config.toml
n_mels = 80
hop_length = 160
win_length = 512
num_experts = 32
experts_per_token = 2
subsampling = 4
width = 128
positions = "conv"
residual_init = "none"
muon_scale = "original"
batch_size = 256
Rows from block 7 of a small CTC audio transcriber, named by matrix and row number. Rows with one number within an expert belong to one neuron, the router's apart. Each number is 128 + 24 x the weight over its row's rms, rounded and kept within 0 to 255. All counts start at 0. Numbers have three digits each.
After each expert's rows are labels from the 100 clips, of 14848, where the router gives the expert most weight on average: "peak on" is the class under the peak. Only what is clearly more common there than usual is listed. The data: single English nouns, adjectives and verbs, spoken by a formant synthesiser in many voices. In brackets: how many of the 100, against the usual share in percent.
# router: router (model.blocks.7.mlp.router.weight, 32x128, trained with AdamW), inputs 0-63
# up: expert up (model.blocks.7.mlp.up, 32x64x128), inputs 0-63
# down: expert down (model.blocks.7.mlp.down, 32x128x64, transposed), outputs 0-63

# expert 10
router.10:118152091134136141100141122144157146099118131105079103108126138145158145113125091095073139094106137095159125128134091079148147131117088116139158174116140123097124159156087141123143152082133123
up.0:172142148092133122179121156169137121150099132149122138158140137136113137149141130139123132117133108107176087095104103082115111129130143129085118158115179135132129122192163115108172147154110111
down.0:109136133125126117123131119114080126126149129103151134128142112107144118145143134123168085184099132060111106121115118130089117137109176121118139084124147134103135162138088142171118123132120157
up.1:111149104146116152182109179133139153132141111139130156117147119099170155108126110140171094159120100125144097149131123111127115068138115146094093139151136149130104116081144113133108115114132125
down.1:185167105112160114111117135095087164128102119091150136150152167156159161098146125154150123149156121135128121152110144108151115087106145106128133118116141133127139127064114146134097118102126134
up.2:123156112097121134122131132119141140111139171133135107121120113127140128137168136093130146072169134105147152131142125166087172132070138166095154140107126148143144091146091139093117101105140154
down.2:164126156175154137100115123088091100134087133108128113159146092128103142141130139145125118093100101111148116142178108114111131113192169144149100107133128117109116150116160075139129156117113136
up.3:079118126092152168132072144155130167142138174138125169094144108102095117144121127142158087118129147090117132126091143139160153107133132114141114097107112095146161174146156144129143150123159136
down.3:103124128123160146115143156117112136102121134165148161122105164131096121136145142102178141107122116124096129114124123131135144104131166163119134151157120116132116136126154115142134094110101119
up.4:162125139131105138116136118121149137133170120198148139155149137166085109164127111124104121132133128072102154100133110140117130120109118117132105089170139155113117117114100154135120122116134125
down.4:048110166147124165121098188097108129109117106138134196137139106133116093164117131119148127136144133175092129132115134121147148152134141115108154116140084117125131140141116074129147146080146116
peak on: /i/ (36 vs 1.4); /tʃ/ (32 vs 1)

# expert 26
router.26:163158116127126162105161121127131127138115091089112129114142143174113154093097108111088124104106148121132129123141109088124126098130125137148105119175105131098134157186095144090104192139098121
up.0:105116126104135101164170121102119121122164153103118167129110099126166087138126130145112105148108141109090157135151112106132113173135113117136139124145135089141146160078127120151130077165120165
down.0:154144128088093145144156142114158131114138111118152109150138141107142137111119165124133109138120160130134140138131103143156125116126129149098136127075134151134136101135131101079120173137140153
up.1:104118132130155138147119068146107175153154116105120130124146137113130148111131118173129139118128122140109114120138121140179106145153108167113110133149151113133123086107168144170102129164169116
down.1:118104129097175138106127170114103142170154122154129132122098149140138101160104105089145137118140108098121144091135143165130077093128139112123177127099118159146132105141093168092100121134093135
up.2:156108125119123118093095138106102113134198170096170164140068130138157114138133093093125148146137121165102169108108091145156131106162114107105133096102166124107093099110126130106156130105153168
down.2:107167144131143145111122096144108174126129194125131136123129092121118114099109153168118114081137125128116098092163110139139156168182121146142158122128114124094128086128117100171125138170132150
up.3:161142130152133138093137107083082153166137115145169145143143130111123135124131099131104137139108109141083139125142189101133142074105156115093148116132146131093135129116148132151113114146144107
down.3:096103141101162119097133146111131148134137161095088090133094112154123124108140107143096093093151080132177129130158122113119143151143157130125111103127141124147099106127126203135135148150132119
up.4:136117101116170098130142114111165132151153151151142111121139101117136130106116126135132181092150106140146115130157167130162129122093097114146166143104129140150128070125114167128159111118127126
down.4:120116107128182095106151155128115146122120090117133140137176174088121133172137126102133123129162121123133110163101184152110111104136168140126124086157131155136138103167162117096110115107109127
peak on: /aʊ/ (56 vs 1.1); /aɪ/ (28 vs 1.5)

# expert 15
router.15:114116106127116148134104165097089167116082083123139082122158159130098112110091114106117117127122180132127155124155159143140102098150111109119150101159101135103177136115097138088130125138139089
up.0:122099115133129126130121137100169099124116120085099151071127125134158135123144164154145135088150064127133130110156133148159171117119134128133146098106122170162121140149112130072124127169152130
down.0:135139075138122155153116146113106155133097110125139130152100183114159151074166139152141115153157102114150115112107151124076078100135144100121141101119116164152101116114165163137100151076127118
up.1:098119132141108146079093147126072130146076111116120114133138126096123123141131141140123138135158152095138122126162154173156124150083123120134132074168115108145172126138186134111085144113135162
down.1:112146133113130149132098127114109126160149124134164090123109119106156128158111116125075135137131163099141140137087120111132096108138101141113152134113129167091145094137149109139123133141131114
up.2:138144128119133105146112112124109119108138121156105108171145164131113150097098128147141125113132200158149116127125139193129154118076172121132138166114114135147146084128124144104132106135122123
down.2:080134158106085078177128143111134145127179125106160129126150118135151116084127116121097124122138134096117138119106090108148114160131121117169146149129129132124160124109107101121099170138096107
up.3:134133115129119135107119073131109150109124147119088158132124106095126131085141148170105116135111100128162127092124087133160112179160122119146151162137136146157132150128105110063155135107152109
down.3:097103139111113131159150118139141133146120143111163138129158133112071128175133138164096088111160087143142103141141100134145151135085101119092134117157106135075109080147182174138136139153146087
up.4:075102114145110087143165160138130108213142165081109124143141170132114132180171119101091126109141131147126113102096154162145156128119132150122144129132131127169126110101120138127144147096104138
down.4:143115129138154153120138117107134144119124166158094110121142201115120141091102140106082146142127104132126143161113169181136148122141102113109147134132112127132101053108158120125133140133125115
peak on: /ə/ (32 vs 0.5); /l/ (30 vs 1.7)

# expert 27
router.27:129161096112147155098147130092153154130093112112113111113160131109120188102110090105109126127114132112173106104088119129129138151101122142137135143164115129093145176142120134081133151133108153
up.0:141114128115134132148136114137139102082110142149170185124152129133105121130136138169128142119120092151123144144122129118120191156114099126120130145164150165098169092156113124162132116103152123
down.0:018120156122127121126114105139129086152149100127170135130103103110106108162113099117125126110139097124169109154153162165128135137133114134136157149179155158167111159164123134142099129120122130
up.1:126142142137148131104139152103129132112147124104118116080183137179134093092110137146131134141139131140110133159156177149116147103121127120111117134152150141098157093053141145136142166165152147
down.1:131144150123119151138176133112081175125147149097143106092132156122134151109103121143143132124095121159092139132160116106135107118099119111101120165098127147109131066107155146115136126111146119
up.2:127119128135122103132131120105119142126121122152193117077196134134108130127095132118108130125064173175098102131129140125133131127117156136134128155111138135149135121133103092174142099103109121
down.2:105180144104153141162102130164129127111170130117082129114106151103179136143087154083173180102134142156127129136093142107100162074152121137115133150098172114152123114145103139173125114122148133
up.3:109160118114129113149145093093119074152159127143141111105134152150138120108147144120141146137095130147154076133120107147103105094135178154160116097076137128150109117124155151118122147120135163
down.3:105130103115103088145135147152155128142117133170107139110106177132093136150104133136124167119131130126120087127157099084129168144174100133108157152160118151123111137130086111128096129126090096
up.4:095131149134084106130125132159153108144143132151191116129141090110166097147159156111140162143135133091115066130106154108092120107135117110112177130102088130106161108177154127112137150129158164
down.4:132157124153114144109113119130120146079150114133112137066128111139120104150124147138119171132123121115136113144117139107129191108140161103114133103140105114121144141110096144126127081122137119
peak on: /ɝ/ (67 vs 1.8)

# expert 14
router.14:141145081146107188129150125099138104118127126071108126130141155133141127093078162123129130117150135105138119159174092073134128143131121095114174124141123107081095159157101125122143152131114117
up.0:149118155096148151168108103166146138131136144090137153122143109119102132112167108147148131178139101136157108115171153140113069165095139162137146107102072116132137125138130147157110130114155136
down.0:136144163098094137091131118119110144111153096138168083142125109177142124101105161152144136083140128141136133102086107151128110104134109149116136169166139162108101106117130142133118102136134087
up.1:139115103102173106048118133146157140108170128151128113135131085166138146136155107129141122108110118165114156119127184144167128172105113156134117098154158124151098101127151096132133112097095148
down.1:132099106137142147126136157171164124150085117173135098086134118148091129150082144145110149117104140118174120122131146147119144091138112141103121110137129101153129119119152109124117120117142103
up.2:157112150137169120136156144139108125082088065099092152129118139150124126119178148167116127090123097172126136127112153126097100114149136082106165137135124121116157115154181128107105134149130145
down.2:122122157129092135124070059144132137157129107135155155150116114112111166131126133157127114162147160170145133123114094141148160130083130136066167142121171212115126146167122147133130115153118096
up.3:112106125134114153115139137160126190137104119177143130082098162143118122107137158123096119110092135136083161157152132097124146174100144115153127153116143075160091136135112141117111110056149119
down.3:137137143105130156172132117098100138131109141124143135104116121126135160151117086136135130140161106131141147119114118131132097157093151160147133117140124116097153148174135119150144139189186134
up.4:075114133119086123145099094104136090121146131145119145167116160121126174116118136108153142131156133119132163144124120106143138127129146112074139099115147119118133165124110157143135126107142095
down.4:099113127103158111118154139091160142117160096113064148109109174114149118089120142149102115153132175118116117138146145148142144166141147086120127193105112138138119147120065196162144124101142150
peak on: /u/ (81 vs 1.3)

# expert 5
router.5:135131110137128144105154143158169142119115140104061120100151120120156125083110137119138110112118140110173095122131078104114147112134118091145114144143129104130126159128115127096136180132096159
up.0:137134111095171133130137105113108105142120112132156174108099149152141120133176136161137152138159089108155103159149139099124112081174118107157119090118128125174100123094108104170119114142134162
down.0:169138137146105127112143108162112119141089102100103098154127182150135158105140169093145111128161113133143168141125088134141088119125142084144139088121082132100111087082125117142126180135124106
up.1:091137113064112110144130112127168103158152159145133145120098176132084123129094122130120141138159121160143115149108121122136148109119106158112153103138162117078132140149159124181132116141137114
down.1:091139160134090140117095123140119136103133081131152106139066104126166110144126107102137150101170121126199132140134133096155135121081178121121086116154200141154128130145131134150090104141141109
up.2:085081146136134141154104148114127191140112112077113113089131170176105096161133107121158113110122114144109098136152129121119079152131085146142126163161113158137151107151135135131111149137097155
down.2:109141165145114115112149168118143142110110162200130157160111129114081122130106156117124109141100144146136145156094140099133131122150127117120136098110137162087145114109150086124122062159126149
up.3:141122129144080152112131130137089162133101130102116157107138107108106109141169144103156129183107110106136121176109150094169140142114128150146121079115129099110113137124089142144107130117123079
down.3:149124108175105121179102091109113151092145094120110110132134122146144130125130148122123139092098134178141133125123145090126137138117116127133105152157123113155100148151122150122114103115072098
up.4:083129101099124155129180132110123137165110129154110144127110106131134130139131115117113142088137119139098102145112139186119119158063118161138111139137142103119134108115157141118132139134130125
down.4:134158114127162117139153129120083113116109118142109138099138111082185183151111080116117111121147135117126146107183129108148151172121160081124123131146139132095143134170153096081123115113101137
peak on: /ʃ/ (86 vs 0.6)

# expert 30
router.30:094149127137102149148146156133144148111120080138161120097109145142148150111088158102130119134098141126144116113109087107139129101095120117108106126141170113055106141124141148084128166117146141
up.0:171127107125146160167147166155165111122129131115158183122110128135130144149142114102142172130130088086111119143144126104119089105162102136154138109141114113120137145113134131136100091152145112
down.0:146119153132130108129122155109122118164126125090157182152117159131119107077141109098146124123166138145142185090117132128164134085127132121110146126139122127116109125127131166078083155121149133
up.1:128107151110116153149136132148110097089148150139140151124152175124071104119125138134087127114147150112143113153196140122128086137153118156119143114106126120065145118114119110093165151113142134
down.1:128125138150179139133118126128107150143152168159104129181109119129133147112152119103122108140125170083099173163122140114110079147108124126110143139128065096116093129150096135138125101117127120
up.2:123092131130137153134067112118165127102115154109195133127139147115142081144134114144135155155112135186143121124117159088101106117136110152119098113170109081137156133143121090098138073122122130
down.2:086134101140084135127151173121097157143114114089099121134113142119168168130118104122152133113110156102145176125132172111148165126115155097090128162108141123140116112068118149132148100106124133
up.3:096164152130131139150153112174108134109140123108154126125127143100110100164155179116128137089093093113118145112129131142104128119123125177104129114126118095128153092137141116103159131143120163
down.3:116109104111114114123089136130160092152117166122174151096087116133101133140099192158148144126126088124139125127130071126116163122120141145132120085112188140113097100140174123141127139134154133
up.4:141192114100147108088137067105142120130168158137153122130140130162151126116118123135139126215176119154137089074122136138134164097160135108124128102110122140134083108125155125138140120092151088
down.4:170119126158123140090113117112134157141108150086144113086180153130144125133111130151172129127139144125164135089120129149154130154125096163126104144137146134129110097151136078090109139117176155
peak on: silence (100 vs 56.8)

# expert 0
router.0:135135104149134157128159146139137120105132107084113109118143143138157142109084105121096133098110139087172125155124107105156114114136094105135153144165140142091131167153070139084150183142097124
up.0:082086148095131142170100108119134084111170096138172115139184139123127131142109132127118102131122103157092173105128117139131108127152125119132110142116147110148151134127127138150116130122129077
down.0:132125131103142089113114120121107148113119094134126137167122143147157100103134142084055148117131167159105164145171116137094154128120110109120127126100124092119104143134131135102136131153117089
up.1:103112118091101111114123132145129118128144143160131175132131086079151131146160131123130146135144083116113135107127113141144119098163137130128140165170164075119167129147120124186116117082129169
down.1:105103156094114141138149135136104159121153153148139154149114149135186096157124114151145102135158177121091110114129140090104107158162097096148128107110105159140122108155120124165135148104151135
up.2:138148105158131106079126157101171105151113122131112130151112074140132131087128150121136122114100115160138150109109106151135132129101170127121124114127114133144158105122183176127097127157144173
down.2:112092141144142150104103134054146153121140171127153106157171083143137141110141140148151103089150135110186155144116133120113107120142154157116157123126118153119139129169134095132074103106133121
up.3:117111117127142120119152119147115100074096150121124156087168103085149131161152127110143151195143116177100147102164141110130109123138162132116158115104165089118121108117106136127121125132121112
down.3:119122091119086122088138094134098151122150097152165114141162147122135118147152121110094146099083111132161158138096068136131128131129115119096111095117135080088128150147145099151154172157141146
up.4:103096161191147141117119104149069099122151087186142140129123118099138098127150091094133115113140114162141133140152144140103127120156134114153119133130141129172129099099131088131123090156138116
down.4:140114154137195141127118082131110117098135111107124123087126139118070162163123119145117098120132116154099122126122109129139167080108128096126110108122114134152141111122108158183093119144117124
peak on: /ɑ/ (30 vs 2)